Weights of a small image captioner.
Model: 30.2M parameters, encoder arch res2net, decoder layers 7.
Training: muon at rate 0.0086, 11400 steps, batches of 128.
Data: trained on patchworks of several textures, 36250 training examples, 40.3 epochs.
Rows from block 7 of the image encoder, named by matrix and row number. Each number is 500 + 40 x the weight over its row's rms, rounded and kept within 0 to 999. All counts start at 0. Numbers have three digits each. After the name is the row's rms in percent of the matrix's.
# c10: first pointwise conv (encoder.blocks.7.c1.0.weight, 512x512x1x1), inputs 342-511
c10.96 100:467466496467471466539518529598488467514506528543511457470538462563467535515489372488491478516594487517494482426546545440488437465454504479448544502506515458482531498507471539518449528518462405451486487453535522522491463524457473505462477508499474449512455429535476504527440568502517462445503539549501521509432523495538532489500502476473489542501524542443513550522506459475488456460538553478500551518502541427500514406421515517444502445433506561536511460498463559507534493474503484572463452515546532480449442484
c10.97 097:491536469508544576544487540575512476497517469463562494530515512491533408478451440561516483579494416512494504501560521519510531549496520499491577444487499534491489445468488554519480575426561527478535507469488494447456492539517447473458565551496504501503463449497501488462541476565516497492514504470513489461470486467400521567533417486565431503481468559490474496545498473528554484534538495474493485420513564457476487506562497495541481473485492513526481470473571441530473574438484427464530512512580545569437537513
c10.98 102:518556476499540521494510432440545475536528487509540496420507565527495523512569513511470491505517446438453492448533513537480557494532511484484479548477524445509486497446543473467549427449532479570548460506488500482486457460523469450549488586608527467569545603576537479531429530523541560493492505497473466450437569544532516442538451513499537474562449462430453542515487519481519554529414469442509456428464451448508480491541433472481459560514435499538481456543573513490497510485538506473494496535485496430475600523
c10.99 102:517470479530579555514485512461509499521542502475522510495543504550488604564437573532465539476478442482460449553519514453472525560531439513538491487415486503500490410573510528442536487473531494502488543520458473503457511581445577519500500523445471497545487509449531468450472491465541474446528528478504479514525527511537495471512473475465499487468427490561473515433501537445538497580542490504495433494586439523533453497436555478460431454432507478544461443554534566478431489532480481497592491519512412513470436435
c10.100 101:533426491502481572481544564452538516446508508431500473483484482584573518476441417536475489446477463454559503501484530519477543538466470474525478490525505428446411483492499510499497426441532541519459503503535479464515503494494541553547516546427486497421544457497479530472555594473501610507462463527468499510524434511515502480466517535500498445495440472553465525491465492496522473483467480464432469558472470467490499537511488451481565497427486504475452492513448538518581542559537458543543518484508447510505456532
c10.101 096:595500504535529523552505553545454503494540513532490500497507504522533553500490520449515535529523542461483509538546556477516528421528467498437535535443478513613568531528476454415527482528425474439515438506410437545478475489467503488545510446464492452524489489533546499558463578451521471429465480456483470480448510545469468437475481418486498542515481519443592483477511450521467487548475562483512496553531510496487544454507531526488488496445436491512470454474465393528543452499485470483486445481465515447518530438
c10.102 106:539499537524527558516492533460554545527553453455420462426510510536489466485519519416515485563492415479440511508458496534528470453555458511507489468419509501456495443549438491479492511495506531516469490540542489527523416437585490501484454456522521509452506493463458513482400481542515545594511524544498464508479445519452463489524472456484507457494451438518461554527451522451547522413527532496460466484497500541513571519524574491507551518376464534538453525441473493421529530523563558471563545418479458512524502505
c10.103 103:408474444477511433521446471556436538553436456436504457436460519504436487419477526464465552469566521496607555505486495491417420543541518464507563500502504492525474558520456529514473450484506458474525512545555551493593510514499503521502434527542481517480484509564481501501467496528473552500487517485505510478524456490467469464480572503482487482574461502438476468469464513455486489448478458509514467462490470461471450478543541489515514573526492487541445510494359490482483509497496518501493478435587448510418488521
c10.104 103:487520569525481531474490524495501561481521481475497491423478449491509534515521519546530578502439438539424516503555512471446458467472429436502535520407432483462513436462521463511522485540577485461471568462414476517477488560518487466501502506516470526503502481443525530483532529534485470485594544488536489556541594508475508545472497515513497509476614536512515546471504552476507528501540500473622439522372505489482414533524484487500559411488545470517528483527569499479488409465526571487412542498532473530469504562
c10.105 092:543497514509484473468524437414503550510496469475522479499490492491497498477520473522482506438503432521441542523492492522543475491536517434553435524577507492493529446484533557513498462556547469537473474505460484574552537466449540452562478539481428472486524509500495440487515461524519516499491479539486499613499431505484530519501516557504441455487567458517546608505572467479545449472456551501465575463490508463569524516498531585480524458470550428560555468537493482494481511508528474490537459504485484525564518448
c10.106 094:581538581484432464526429492475491459478491530530468542475514518441530438466505488452513508414532580528457520521473518469443490581464557494457460406499467486519510573474592485513469461502522432490516527483498486372515502514459452502419415459552568514496482483487453551510570491527478465462511503467471440514492505494472454526486410435584518495498471597465518532499542557543566457496557518459480507470533494471508518428471460517482445502494471460543483480507529533492507481519450553507474588478453462568492498489
c10.107 104:539506533423529531472444528564471541538546439527504504471410456532503458526530503481474531490474495491496529529501495497486513520556462533496519528492452484546446503494515510495457476485568434505507545583466534527565487459493491505543501480478617465542453499520433533503453502460493523464466396556519542559472443537467445542519456471550500468562535389526547470562520522492521417488451497528551478595547430489584529491489476517462510462478493526417451408548510545531517542480549546492492533474546552548511449533
c10.108 101:532507516606522453502523466473473499530539480483481513436560541481542528498508502441521581583471473487482420441486474511514543582430473433470598479486428545501555461487516493520441515465490463481517511456491483573537555453443496473523540569588503493490491522426464500549503474440540483490497476496590506544443455530532484442497553463477508528488469508444469569466552630482507494628564479516459459532535485507470490528491490500499453527514521475508511553506491492510544546521468432493458469567556538485456469505
c10.109 103:460520496466507521445487502509544481496465490516522460522475456472487484464485477474467499531548511572491460494418439570562491539497530429536458538461481462537445448481441406528491481574507486547510432544583466513454499456404491456518455477552455501555443498533462511498454514497478495488481489502509503444529515510550450529541491465461451480498494478479516558481452449479539452461509498416553461542569514560490553554525515519552499489537549570496512600560479501516501522509485532511512452512468517513498498540
c10.110 097:523528430498562468485521534513483511467518527465468561503466411518555558476524553480477519448568538483427526514466517452484541507497553530377477494433471440592529534547521540579508571536465548472534444498452548535516501517450431576472554489457461440482471521467588531502452514466525435548558518566499436494445493400496420486514464480450546518470404511460479505492502512479465518427512476512547470525519431404583431520484443517488473535480489498552554485443511459520539481555471478490505551472507464491596500520
c10.111 098:534508498493525478570411481471524538550497526496476545496524536473550530538521562527508476443492550429525522513525494491533539535461452529615495472541467480534497572495496470433532571513458521521485477557508565525545485581515555496535504460551523525463463456463500500493516479515528466501538509495535415460483514522518520470499549558533517540475496505524468507543523562531462479481505462420556599445475506463448501484446568497508492511406510548452544412499511491481490434506501463491483543490531540503503493478
c10.112 100:468494459492463523477534505499535498489537473500482415465443494509446521529523443540469472582492541500498484451546464474550575481544487486473498573468474549531427505516432487517468547520470502489519504349553492544461480464508485459504445508512482550509531464435527518525523454478451462492468543434457481497507419506540536504467562547496483533472526489437432480452466550511523535541478549497466518480428512548559568494426570494525509514463573451520488469464531533464495506615525536577459549546556476483460468560
c10.113 100:467500481456492447504446585476528492574524469502528464453531523488493462523578516507415487513545556518490494471548565533497549463508537459492635397495510490516536527581530471535472603504451491506521463504478516518504502477420513511545470549493525486434435481516462489519484558561508565461495459522591458493481539519552426426528432435517497478446530494449473567521518487491477491473582476475484516463482481525485571527467464554579500466481463504463522500486475487491461483454493535494547536461454556455412447494
c10.114 107:478522465441470523517561473518419524475528455599523454503604439460508529540500477476562530491525459448508578464510428504497472457489492469536443515577474515471471527492562484491544511493481459516517494499518485450416498437503498484482520528465500497513530487593498528472485452502451555472456547531534505536495564511491496546486514551539499521471458535456544552460524562451520472532496555498510523463489519505529445516470505512566467498552544473517465501468545521455550487458535474513535531507526592483485479540
c10.115 103:533525468536484461488440448468459549514464472487543481484456510483454507484465516513457559481509452495464543485506531526506483402498462518431508460467497449499527482494554482459492564483492462491499490498551468492489504538483502530543501498514513498411521479459459598556505533492539462459495503437540410491546565497467461413534506531476551460517527419480466479460484493504538470537539486473523475486481550481450533479581532555520593480551500457577416505563557492448473490434485504512513478514430518573501597502
c10.116 102:556492500564483481419489531438492482522519517464478531455501511447521513549475510492557531450479475500502475539540536536490479475507519556449442541520473478476495402580451441496544465462529482475465526494472532454486486451472504527570431538466497485537513445496493471525466474471494534467455530451498526502411442454510547495524516483523591530541450530515553495457478491522501573506519470542512418489483573547483570510469488507594542528631547504564505523525466465564431461513492494511517408481434551533519496448
c10.117 102:545471535444517470546481532466606482463451452478583543505498483538578454554451447513528509525469497513486525530467510538468558489508478481542542508542466414459443472457543563516598464516519503523454505495524487485461471481501506527514504389453513559492515508556475512487542499482454547540500437523428547493507507484448463458560547490600482435557512477481529507475490454475477540550485525422507507472504548516416436471559476544483562524513463497533538531586408520553530520528469411441547529504542492517514491471
c10.118 099:469442543514521452535460493452468405592454552460464528524548428516480500513448505491501560459441502525497540515422449510491504427481470509509483510397514511535493534475431546485473530447451505527518532496483542487458515505471451491526410525515492407459506478511488456439506417523554472538476540519486462406475477522467485533513557628473555488497495406509527539507522486526482497455442545502526567429549536592573530485611529526482470524437562550562464575519506469530474421484499482448579469481464521528462491470
c10.119 104:526546463397492442475460456523414465547494416471500544449535442525503461467495476499396498503430458469526473418494418502581507508527551498506500576477449497468509500447549503567515542518528458491492510482476470447533506517567478532442570455508481505555501489543512522495462520525482466535513500507520450567453497515537468535516533473509494413423514507539522478493526441503463544532440518510488540460457505471474525461481554491435482464506450479559482540557431497495525561532488570455480544450537548532480458484
c10.120 097:509405540465479585481504519473499497506523558499546547457448516482505559512574454505490494510460487522482501511459547517536537497458537494510499582465555523502489504529443503516491568569512545586465496437514473448507542499500513555504447462447438541496429511395538447423541464536518528517454487512473487434527492533512484567513473481507452435502518514477507484496477411460541558519536512460485470569538565569413385421534553557476406462474474505555482470468460535481535489522438504492507515456504478513424532500
c10.121 100:463531530462489475485488499412529585490516523493516473483614480443504489448494464551473514547494468517510483469440482510524483481474540556481494474553519486532499506540483487532521500449509481492473452566417475595550546436523463486504414514548522538524483498492498549531501539508448446544509496592497525520483514512543505529438521466529533489529546528528549480553461459451548495484541540611562540471424558541501491501548426523391479456484474548434482505539469486444474439509526531444509482475421473404550525492
c10.122 097:475449551501521529465467491489503446502471512495520521538523514485467446519527533512516447520457431507466440454452425545468539490574527505503519514507512498526484472478500462502440466414482532478549448595435491476505512452461455527399508517411417503410520523450523518471527471481534438555480476488395526502502512492451436410547491499478462447461455529537554483520503524502506532455513450498469502566533528468546504464526452515504530543485468466521546472555449493534469540500522500507477444462580571458524405527
c10.123 100:475565460516453536619525473496425491526570516500559477509541492491461485536440484482460459458497494517591501542540523577447488470511483457521473512470589429494519507475532473489526404516460429494483476444560470562456523505581516550504498498458439525476502448441484481442468527511526501553614453509527543494531534512480503503466472513500525511494467461499523443512536442523511500530497580527510511515474520512463521462506503453420499530444519442490508534458552495504495452441488472439475522530506504487527464434
c10.124 099:524492561527463537433520512548539521567575453537576515490540400557490525503498460509516530505471506503462442426541492434523527485492512469534523451522490488475407528550556534595483537434505506528462477499453443509509551528533519555496534494547455390428478504505529554498532537510590488499530595580472490491438485518484536484540529534409411406522443549489499530473508506463560523499443628543465477499425498409501535589465446501489446488497584551471515523581546491413512523579471478511482498474497467531529571441
c10.125 107:534499522479525543494489520523527592515463482533516504529527438488546497441489511532513558477484522524464572485519470498514513436483456490522431498415457491475526516480539502416413526504458453435464473485487450608544530465462513530541579455446520435456488495500480463543492513510488557554419512539559461519493452495472433492498495449486466504489499508502506515560471442428559520491493527507498334569493511419498504468565475518444433419453488513453527441510461550421501469479534522450464462519513502554487508557
c10.126 104:507510486490489506501478545455484488498422507563522569515469546492497545536528532509466504483542356518531508461474491507451547565610490436475544445553477518446478504481539495563480488404556473542518424548468490512461505505508481535481472473430372454502529532433454542609507469433523486475467459470541513537537452493465493469497517523427455526514551464528537472473434506474570475449606494481478463440507481482495470472495476471503511528571466563492481467558448501430568486522442450524475553470461463542425496495
c10.127 101:451507523513569408542501576479521501563481544499527493513506543553455440460463405511473575518514579524445528536556492461522536501458428541562551477539478554479497514481448430418475470503487456520454493425474505504534506482508529616402489482495500479530477489485468470494473467478505577525514466440412446487504448464488519446480544543422490506473522492474408476441497477589515512541489525519485448458474538479556534559498454463506496486502474523546515547462472529535508574474492466499558522465513532512519517494
c10.128 106:441522484512484511536437523512472521517457506496477456534499535498561445490519460477467503505537506539452500530507551448534556528521538454509477503442523499482473479470482510487575494473463492529560458498520473535533600471559478483476489514485509515500449521448440482527535542510518605498536462463544480521448533508480437533508482472445466478547471448408487496566406474523550450554505451477472456488473470507450491542467535467505460436416478515483525535437439546507525463508495503482484494415520405478501503556
c10.129 107:588534489533490524525519488523474455577498512492600564530491457554500484491443436491478508438484479439496595504477572446532449490489527441497522431566475509533468491470524506608506544548504489558554533450464488479506516437523510468494457473496517572447473494511461469456568493494589520544433532426518511577457481470474500450492478477449502474500515490505480538456505477531528522556498479477448399496540460523480504468497457472506409447471443499559531452438529537493459376529448502508485509451485543447507504527
c10.130 103:465465447468543591475449558476492478457460545452452481540466471560591497544525547506481552549506547511596498513490434542546474549437505439498482534488470514493474478474460505534549463485514432482527445515493563489483458530525525498467526524528542517553536514522459555637501501492471470481569481580522464457495567527463519511528527453511589484546535527529453438495442456481516518543475544463528461399506508512529572531559547504486509584490506493518443543462514504548515477472540539564496428486567510524421490503
c10.131 100:544484514553564529591518455619508545530520451527517453464508453562479481632472486488407511536513533537536488496525487472511484524542492447464482401451455481513496508508488536454464472506481494512494511557498552488477513527495534530553608450475582515509478458549526533526476468497496423518549492491464499418556505569487532493562458502464524505456508466466497578513526504510530472451516491515554516512516418519559504507553506439507501555587443515557510573477520571522543465458570441532492525520435542505515492444
c10.132 094:434498472482492482437504498568505551550491549539459555500524498414594490451546511408507448456525543530449504447481493528461520463461475486516500526478475481495564502472525514539497572562525529438460508570501492456459529588501564522473451555518460603561527532491482536522470617495451467539467503427478499457491549432493564463455493521529470517417524588468530563509504521513497509519503544506511454423441516518489540456510445549503508510480481582507517550529511481456461485546463471560491479483539453482470512500
c10.133 092:537437491466445471472453471423501456466521435444524496533514457554426501542486478593462496480540538493436479491511451500477542453572466460437517489534465558501472452526510505449486482582496525517483520526526553532536489466468456605493530524526524476462446485440499582448445465512474565543521452483578396472486535481505464473485571470447523569472463523482487533514513477475539592558504499512490472508564512504492523534458563524504539491486496547500508590561477464504488451522580446515457479515468508453474449525
c10.134 100:438538463510522507468462524457501586497528454466481445590452464520488495525473461458480450479476486518511593464502440482524539493484539481539515501458552411541532522562526541514445475428502519508436467522539508517554480419453525541435510457528474463463466529501562536530519492538527532416519544386534453525500511510556522448471498513522436510501529521509532486513491520480499493524524515541457469471506479535590547537476528536490571480514522480505511520487493474486519552509502480490488570495445496433531514472
c10.135 091:527534560512540522452538465471526512520503575489561543486496479469485558490572517538502441415534524504508473483517473535552529489529534551504489563474512510561547532506417458505529446479489522528548507480504484492462485501548514501564508466441508518536533462508505477483548500535499521473414503480510508457486470464547466529472551517518428488487519458493503478465557487534539485418557474506395539551583522485545479532469498499504481496501372461516491441522560519463512546431451503504431508465496507519469495594
c10.136 095:497510527485521552524419480491489501514428563455523445465496557485485535487493493585573489540488539395547594480551446475494458510544529493481467458439471507489521435493470439507470492482568491508494507531522526469476588497543476499551544429515539529423463498549449386502531510484434584520516487472538518552537424498497472529559452511416526454572506503436409521511494500523451529491549459482559606477485466567472561515479481474453479497458537481521463475460557513499538539486504524451513441540519483440464530447
c10.137 098:543517462499510517520483512493514525503515364452484471498521458525468575525502538537523526466517467499535564554509486534424491537527494515499560508459539526468454501501455534501547437454444506496502480499502590555470526561539438491502608486538454535518527493513454502486510434513494489491478432470458500509469500561628463446460468574491487454518519561558521508472562552497491487503544593542467447534470442540527443535569493531511556513518554462500464488472533430536510542540574463438524535404477554450601480536
c10.138 101:552514523539511510517521475543486533541525534529504458479523469572564528510490505493489571564505572439510453511466505425490534441498521542516483515508470442588550500533468516490537541535507530523548488511491534414457469441522532487478522408527582559497367529487506521518484502532534529515470643528468484494561539499529469568526547518448551463553494485454528506465548503533512545509567529505516453467446527533534530544457503546437447459442504486511556483506523520456447492524545503442552512561492506542511575487
c10.139 093:497583441499596500456476512492512483516451538515530477533453467511560464469408533526512516525450515538500473533447494478555487542507614455531431475499440490514530548538458453570541505468528512532512532507476444558532493533516523450496513549472500539480448453515569468539471499534550471487566517457507544520502534523568482506462527494449577467432471508493479543486516558417474520481531490473490508519471420469589459414458521518537437464496448493476483471551540495492538543478478441487523489496546469471506526476
c10.140 103:428529524545463510566504509459568451438491531536528509581455505518453492549490416496515548497530550549434503529486516486449465490394492485527552517574522442484444467494535500468515548469501494476493532484500508493548458460543510431482433542508520517525475555507517530541541490486529505504552529489443528539503491480486560522487466486508520507526514435535481473527453510519475512508491578558532465527575590570442503548551474506487459539504518482533461506542475548565522514495540462471507443483546450523479495536
c10.141 099:497501528369494442564520480521508429504517480514480536502527450577542413517474580510457519503524586517501516520516510489549453538557512470537545441526452526487495561450505510508516534470508539548569482512522490449503579479484551528515540479510551456474510539481493499516486487512552454411473533504543462520558502593472472580476511525452596433434520474448561511533456494513374498481494506396437515509530522516469485451433518475493495494583561548486505485434391518539533452493483527500517489483403525486460522541
c10.142 099:555546524455534510523532522559460577507457487389545561545464471468505474499490534504475447426513505519518536488463478515540460474450541503525476546424429489531466552537490465546550458504504477487441447584564481474516516470481522482466510473457474555473546524434432480482459454509518508510466527576475529463527517515493459533581422561515499590566449434526515581496523444469537517465495523538538457513468415556517508554488514518472576509501577523480426504513497524485427480515543526542549544512487427505522466538
c10.143 097:557497475506519475436493503483525413539462513498470553522535448583495633460517457480491476504474478501517452509495497539482420470499436500486514507591496524491511533489495570498477516407502515483496482514527418522471487530519540514494478472520501394530497523507499516548450557420512405544458491467471543534470450561471546507568477426484457560552467447493521481526539540540511470468468468459508470559565477532426555496547519448429456560454550502472455544562470521471490568516522478522503517446497485469448411447
c10.144 101:511467500566525485487534475545604554503510430509498506512510496555516487541486479483450476521534472591494508430490566490468490470536540493446500497553530497485451477532471417459502518585543526472475470570530466543471406464453490479535530550487511429487485413478504545520510577462480516447519518491521430550527451549471466526476493497506491503502401473453457542499537601483502479518488510498531519490485515463524536476487493533500493454422547449525482494498503514443486538498546477458513468480510510442436559494
c10.145 100:467467562488504423440534465554472452479499471503528471537484540467546556526541447395459550503498512552454494430558576525434491567520510585553532462441454466453569483528569542523490539479493565546521485484536418486528541512469525477521519550449553514509491556577466402529498499490535515459501488541457496477495501481509493543453507478499474505502529560471455501497494480434491525490518495525552455490564483445492502522521448511506523409452487523530437480518503556503448468500447485497471466494559514521598505464
c10.146 099:449497504545450495493507572488536489517512464523584521535516527514537535473437477471445473568478488507552430440439512469473506511480541600526518432544451604508483501550519535519480514493497579565494534561526533506550510488568458488488530558547530507527502513466487525444461584495532520539500501477491461498459508466494455460594524464516509519530595576539501495449477550550559495482456543486527494524469540513543538514517505514500498466521473478538586486482484521444519525485469510515527509451552485511476484417
c10.147 102:502475498504436417643466472464501477536471520458479473455523479464593481522515505577463491472532616533562545484519562532522504494504483529475508492552506482496435529435571555575482559510450546426462491486588469461526484480520514526412520450523423514494447521480546431482510542455614468520478491411455495516451457472505522432547520552489540470546464483524523526558501508517501581504566459479507516560497574451492512471515472579558570497532457438438432525537498484483482510503538516530517503505507506484489475521
c10.148 098:572468521466474479469464482529510507483495548548576533530487529488537543499560533459556459437529519528476578562541465497530543521455503452594521432504554466571507548483587484451408529566464508468506452474496581520516584502489475504484554433540480494516425556490508485505576460495534404472532445542497451486442412554457567529567523486453424534524526463474416446444558485493416498477514544522516501513577532455445447523502530504492452504507493450452488518496462496535521523456573508509494488509491462516471540505
c10.149 101:530434461570503507537489506566495468498579488454374547477517550430542492551475476505475474496559495496475484504509497510485561471507559505470534476549656521470544517538481469443536560437530458492536475499477503450507457549456480521519443530461433461473483493574442522497531575547518518530388491552479531511506504530518550508497527453465543500502526425509569450545474513533545486548543510479488466592552486544505447511506466498510481415561530429510513536479569508503455480572489498481532459415495481487585597508
c10.150 099:415394475427509542494453501503406498554506458528498455598525527496505541489493484419514488527424462525449513483524461547546474552423506523429515570486503520453506486498531500502422458514533530495485460496457467489487559485477518543518437592521498548489416532532500436512504450513543540457497489479550500541520586443582477577530434511507478522512512492536508512532553532525538481525527465410443506556514540447446481520500540568527494498532525464491499590555501467526555469528521480499548521519507455573492461473
c10.151 101:528494556506550482492521538484478457481452427542448351514510422483501543525563531423514510548469496547528484525427486531490454485488585651483566503514524478461480481499527572501448518537491468476482528511450531480493481507457473472579536517504566514392469521507494433459516493532558517519463509514440434482540414549508530574423454521516502510524460454545499444479497410479512512480463577505488573508531520474512489495457459532504527547464465433446536530455453447465484475493478432574482534507554513499536411460
c10.152 105:449501520537505571454521553497537504475504508435487521542456529449447477512513438536502536493529533519427478529518438514577590505552533451527478495517517527583593562570497457533517468532517481532422464466547440504534451571516509524541495505460532544500513463522515526486403500537446428518419432495533572468487527441529464477489518507445475433528526443456562449503491463496496475546539546530502500535442507486485544455533480452459443483480549470492540442558419518478515521488550489592518512391416563472474448537
c10.153 102:509443505538470523562493490473531488545530526452520476505522530505531568503478440529458517474503533505481406466495455540471530505545574454450562481519499504532494470540447532541488532518492478518438505527530541490511522490514539512509492484557538434484441474504487500419489507497491456485441440528502574541514571483485562478521488492561468468504519494578485479419520488509505520495478506503499442500577524585511473524464552437523485498471509505491549510454480516468536517472559499516494475487533522597516544511
c10.154 101:472477492498582477402462530525482543556471514485578479539476500529515502537455582479428548564482476494594555527486482489445489532518510461530486487487479537581550523487514486431479547509523498496517515484540442442466488480514441501536410463497530487530486570470418496541482485394567526483489473553470469464490492528456470539518495416500470465533548472521523484481499462487477512491459467518522492456438524498585488511561399465479542476494492477563555481461406559468539430492513602545498570529462455500543525419
c10.155 101:494488477522472520505598539506465462509557576465508507508469364534556545484514494497465495502482486559525517534481489532518521518448498472549512502547441447495528458468509503498519513510503520439463471470486487479507460546496471505461536554510535453446427518526501517507454538465515497483484462511595476443458452484530499551485520519460498391442578465520461492465546526483467503494495538499485508520486525490525473552440537425517496505512499500475492534458461516537529506450507472453470527465518508466489502472
c10.156 103:412429462441457439459503511442444523479517477489486552548523448501524471577500443541413518483460483512550532463525498511512475440530536504505546485516491453525539434402503489484391546500536475595499481496486526485447485496557554478509506494544522513539454501560509501470512457510495498426468522497499485494531489466496503495545570491484419538510485519547529519471520546511489556472511504572473441612553590479519552451488461545518500467584485557495498407487476588446539507469507565475500568499478444504492463511
c10.157 101:466470456499613553511538501513557485477469496451525491489550524573450475474415455561465503479453474500483540562546500547531403522450512514396507539457441484518526504600477480492479525522512528471464522489490446546497528508409445511447460471478467424499488485501429456557535472525499469473477482458480421495519504512494535504508489522457463497443493416398503541442510561530435477444540542500522534463456501463505483496404477441446463470497542473443436499485476403508545527557469522421576468515449553507526475473
c10.158 102:532527527463453421513532446422520472577534462503524527483448499477496463461493542432497537496456571593515491518500503456438516456475450555533485452440475484473478520495500491535484531541528507488481533473586574494436445422491519594515483521439522541500482600546565480506539540404421548452483530525529484492523509546490496533482505536500588459446496569472506495531522541491557446492474477442489474502516516488499465470486515552481486516538435498421471474509450512510502527441533537481478500518522513510442521462
c10.159 101:490550579462499458480506471529486503531562492428509484478461435558481459499574544487467601546517512481535524546578482502504431520474499504540469491489503457488487483522592497527514462521453470543551529452471514437475492491541488476510423505532503416446534494510512447491450528514549517589409523537517424448536434464573504481511480558526490482517492475483474470507429480535508494512515576469477478572460472465488478533515536529466520516446512553519496588421531542438555451572418488545509471455503522510460555576
c10.160 101:465468574535551452464489477457495494520471554513478526482469568507433548526486411443523462436558556525533473434531472544496547420513530502433463471483466518428525500500558496497497476420441487448497494488509462476524441476575542510474506472498482503499541515453483427477538548419504481500462505488468555434499480471558528504507474499477426393439529425489405574452509449494450504436452565501528455658500486463518521483511494484528514496471538493497517524517412447485481525429471592480495501482491501474473596431
c10.161 105:452457515483484434484461495533472484550495465520491562501480516477530536460488526495471570514490421489492500547502443557494530510463519577470513522525490455556392460545481522468433507441622543503535475496507491506481549495547495492450454503474550464527453492464499474441554535501468498560487474499423512485477471521466471500534485492509533506496559540481494469428520481511530491507551445524452494468535483528408506488551454489465486579508500489533558578397527529543516439503534517469476508500513519452494493482
c10.162 094:484479536521498508526519543551471567452570488483457475534524468447476446449447511445465487449540458502391450517518556458542510521483396465470481508436426494470549476536472414513499547483464487507475521409531397509535486542488532453476537526481530484563565528502507476485507478527511536515479497474489535504578555538469533477480507527477646469451467438518468519444502476541468539418537522442462544523604542464564509504447492434542514464548547471564528461502544559522485463472512516511587517448542545497542533465
c10.163 104:489441468507516455530507490538484481491573490529431469480470482500454482522520498458495546403552447438417524531536493571501558538481442471578480534482496489464500508498495491543465469448553509488492476451432452470443490484514429476521400483529460541473399477525523494411478537536548499444415445520523492496401413452509465482506486493446435434580472549477466480471528570448416536495522521554463518466490480494529503525514455512493533496503521564488535484482484537428525432504423472465509486467458437521492525587
c10.164 096:491464461487531512504508488505455459470525530525427434534511429495447518531482512517457507436402507565560526561509446469450481504513532502416576531386492477434472458485510561496504547496462477562538532433483504504500563479507563459494503438471438496472497513434458458540585495450560518487456491504551526483454487500524496529523460511460491556475513530613458555589538500462468501499484439535464518511505448436503491456538492439529477527505428434481518491513468451506512458462558556506570520462554499443455486447
c10.165 094:479489498590502531510489426410556517566517523369516491440438500499506532516522502470547483481472465518459505495484491516470510513517532562419477573481477452525443500513537513470598520467517442543499420575483548535527421490508474463509506498512449490443449413464538472480452549586513526475496523441555446443501515463461460515416484488468554473583468451512528516524476486473488433537410486431529442484491442452498540517541513475484482432462465443499483499530477485491444426414484533576516472471525521479446489390
c10.166 104:567520485422526480502526437496532472449443448508535565472414487499462458447448544555502515533527491579532524423522465494585506519505496504533467479562519484518497548508404501432540486497530492478509549494598566545510474504537555480516511465486503544516490519499496456478584519487471547529491486468457514486608532562545499490501530530527503488424527478543451514530437505474472543587518500528532462508461526603519481548525601428506502467536478458499551504577598426486503515547470503506465453517539495539492453542
c10.167 101:548510522481486497494506485495524503339484543500480530470507466518373510384516489451416503452517561521465508502476494540537571531443555519502483489479517477475479495482581502482521463492423471547516508473548481444512457494493453501499475504537357487409498523455461582470511420473504445460576500465526480460539485497477490477479554442462483411445513450552501438442503449565444451483514543502558490469534514464462462422484482475469519465438485482516509547463469431534527498448486455504527524504521449477454464569
c10.168 097:499459528564459545467534499445474507525550544546445513486482495485442463522527509531476471511428482579448467437495482460434500446555506523490533434461543523531454510429519465550451470463489510462475530495513578438555572487445517479514507504459456506512512451494547469494465451548454469507496406515494455501493516456544531505482478524477502589591558441544515474532521512478503465524463519453508522511519516417596489538522479565480515436499486488493542539447552549563541566551540457498517459534459533533481574450
c10.169 100:471551486545563524488483525579519503578460502474451490423518513472470561491580438598514491521419563513527482478551558560532456500542486541479505478568518464561444499496463542528430435473488499511513463442534498501486447516523456534484589510485529527450525481500500448506550510499557551493494531523379486516469432569480437453513417518525543487494520458557477497552504484490486504470508558392475505582507505486489518549482472507540489438426500523472556470478461492457475482514436608429505530478457526512435436467
c10.170 106:594532500509503477470631423521500544507479547565453479427478493527495566517493549485505541469491487499576537547520456550495547492519526493475462468537451470502506439517468475535471491506517539526472498457481500518516525576536492502513515517497571451495478496467506534616486494458590470492443487503524535463513459497541523484564523522563592382526604448551402471473420536488465482560469500510494524485493481499490550507518512546538540439524447512464575500388544516521505522567578512504543483487474512582463444467
c10.171 098:553586430472515552534565500373486569426492533559506524517524510507517488466435492512435491529433494455484450409422500563493465495503470458483488487510444478525507451491515525470506491472415473474463558471548515522524454422446494471501495461494540439435447412517520502481548590491538497428532527554491476467450484483488460563490533480470417425467466448513482515497395504471474448476496495415493493513493488533486482570538475498532445454410476508503492487517551503450489443482496445485520485462429461510550456483
c10.172 103:500521498489527513581503511483525455597527457458575467536519539503419469520467554500530492436464425508479516538532543455465466478504538479554483482506445478486509445494510514529477504526502482494455545441525509485497492456496541548464464490551520492505408481528480465540541538504561445518524554493495467562444523540511504517567500486500503528481510390548508465520508552518459501517511535481453431436470490464535476464426522425483552477461472511544461415501439498452492458447480490485493496467490477530460477456
c10.173 098:465577562475475551562446471480538519400538398442470543448531542470555547550544507427537522447390542502437444546512544490487520538508436490439501532531567516539454540564559524497447551482473473471532547486494557506498487546498478499478511547463503517501412487467512522531501503451543491498525523525491484501498450546544557470469453524507497563423551507602553469524467498501488475469513456498541508536473521474520516493518557480513509575428459441473488562505550562457483579510524539530399432428501521490515556403
c10.174 098:464407493471520557493619459523581516502530489509456565448486523556464514468448447533518475464498550425525530520532519555485543490462463482535517531501439561486514555497524462478530538505502460477503520511500447426504517491480460556507546529446530568505455516488438537499536507470485502490539487442510506471421500483433454512445543507532509556503528507499448497537506546540490531507571535491513498520532555508547465524485553512558413463448506474553498459535489445453500408543497567422456521453504511545491560442
c10.175 102:468477499472507495556422506507468487544462506420560535510515459424504505533487472460490477479426509454521534568485487501400492499535577429577480454472521500459458454490522523495544519505465514531426467532574515566483478448461476522587477516489594527477536435450499464519477470487491576510524485426557488546581545521443490506446424516482542531505439538447510490497469485506426522589489475528478506532500501480581500524496525470499445470527497510509459563458481541449450499469505445479497388460534488506493521501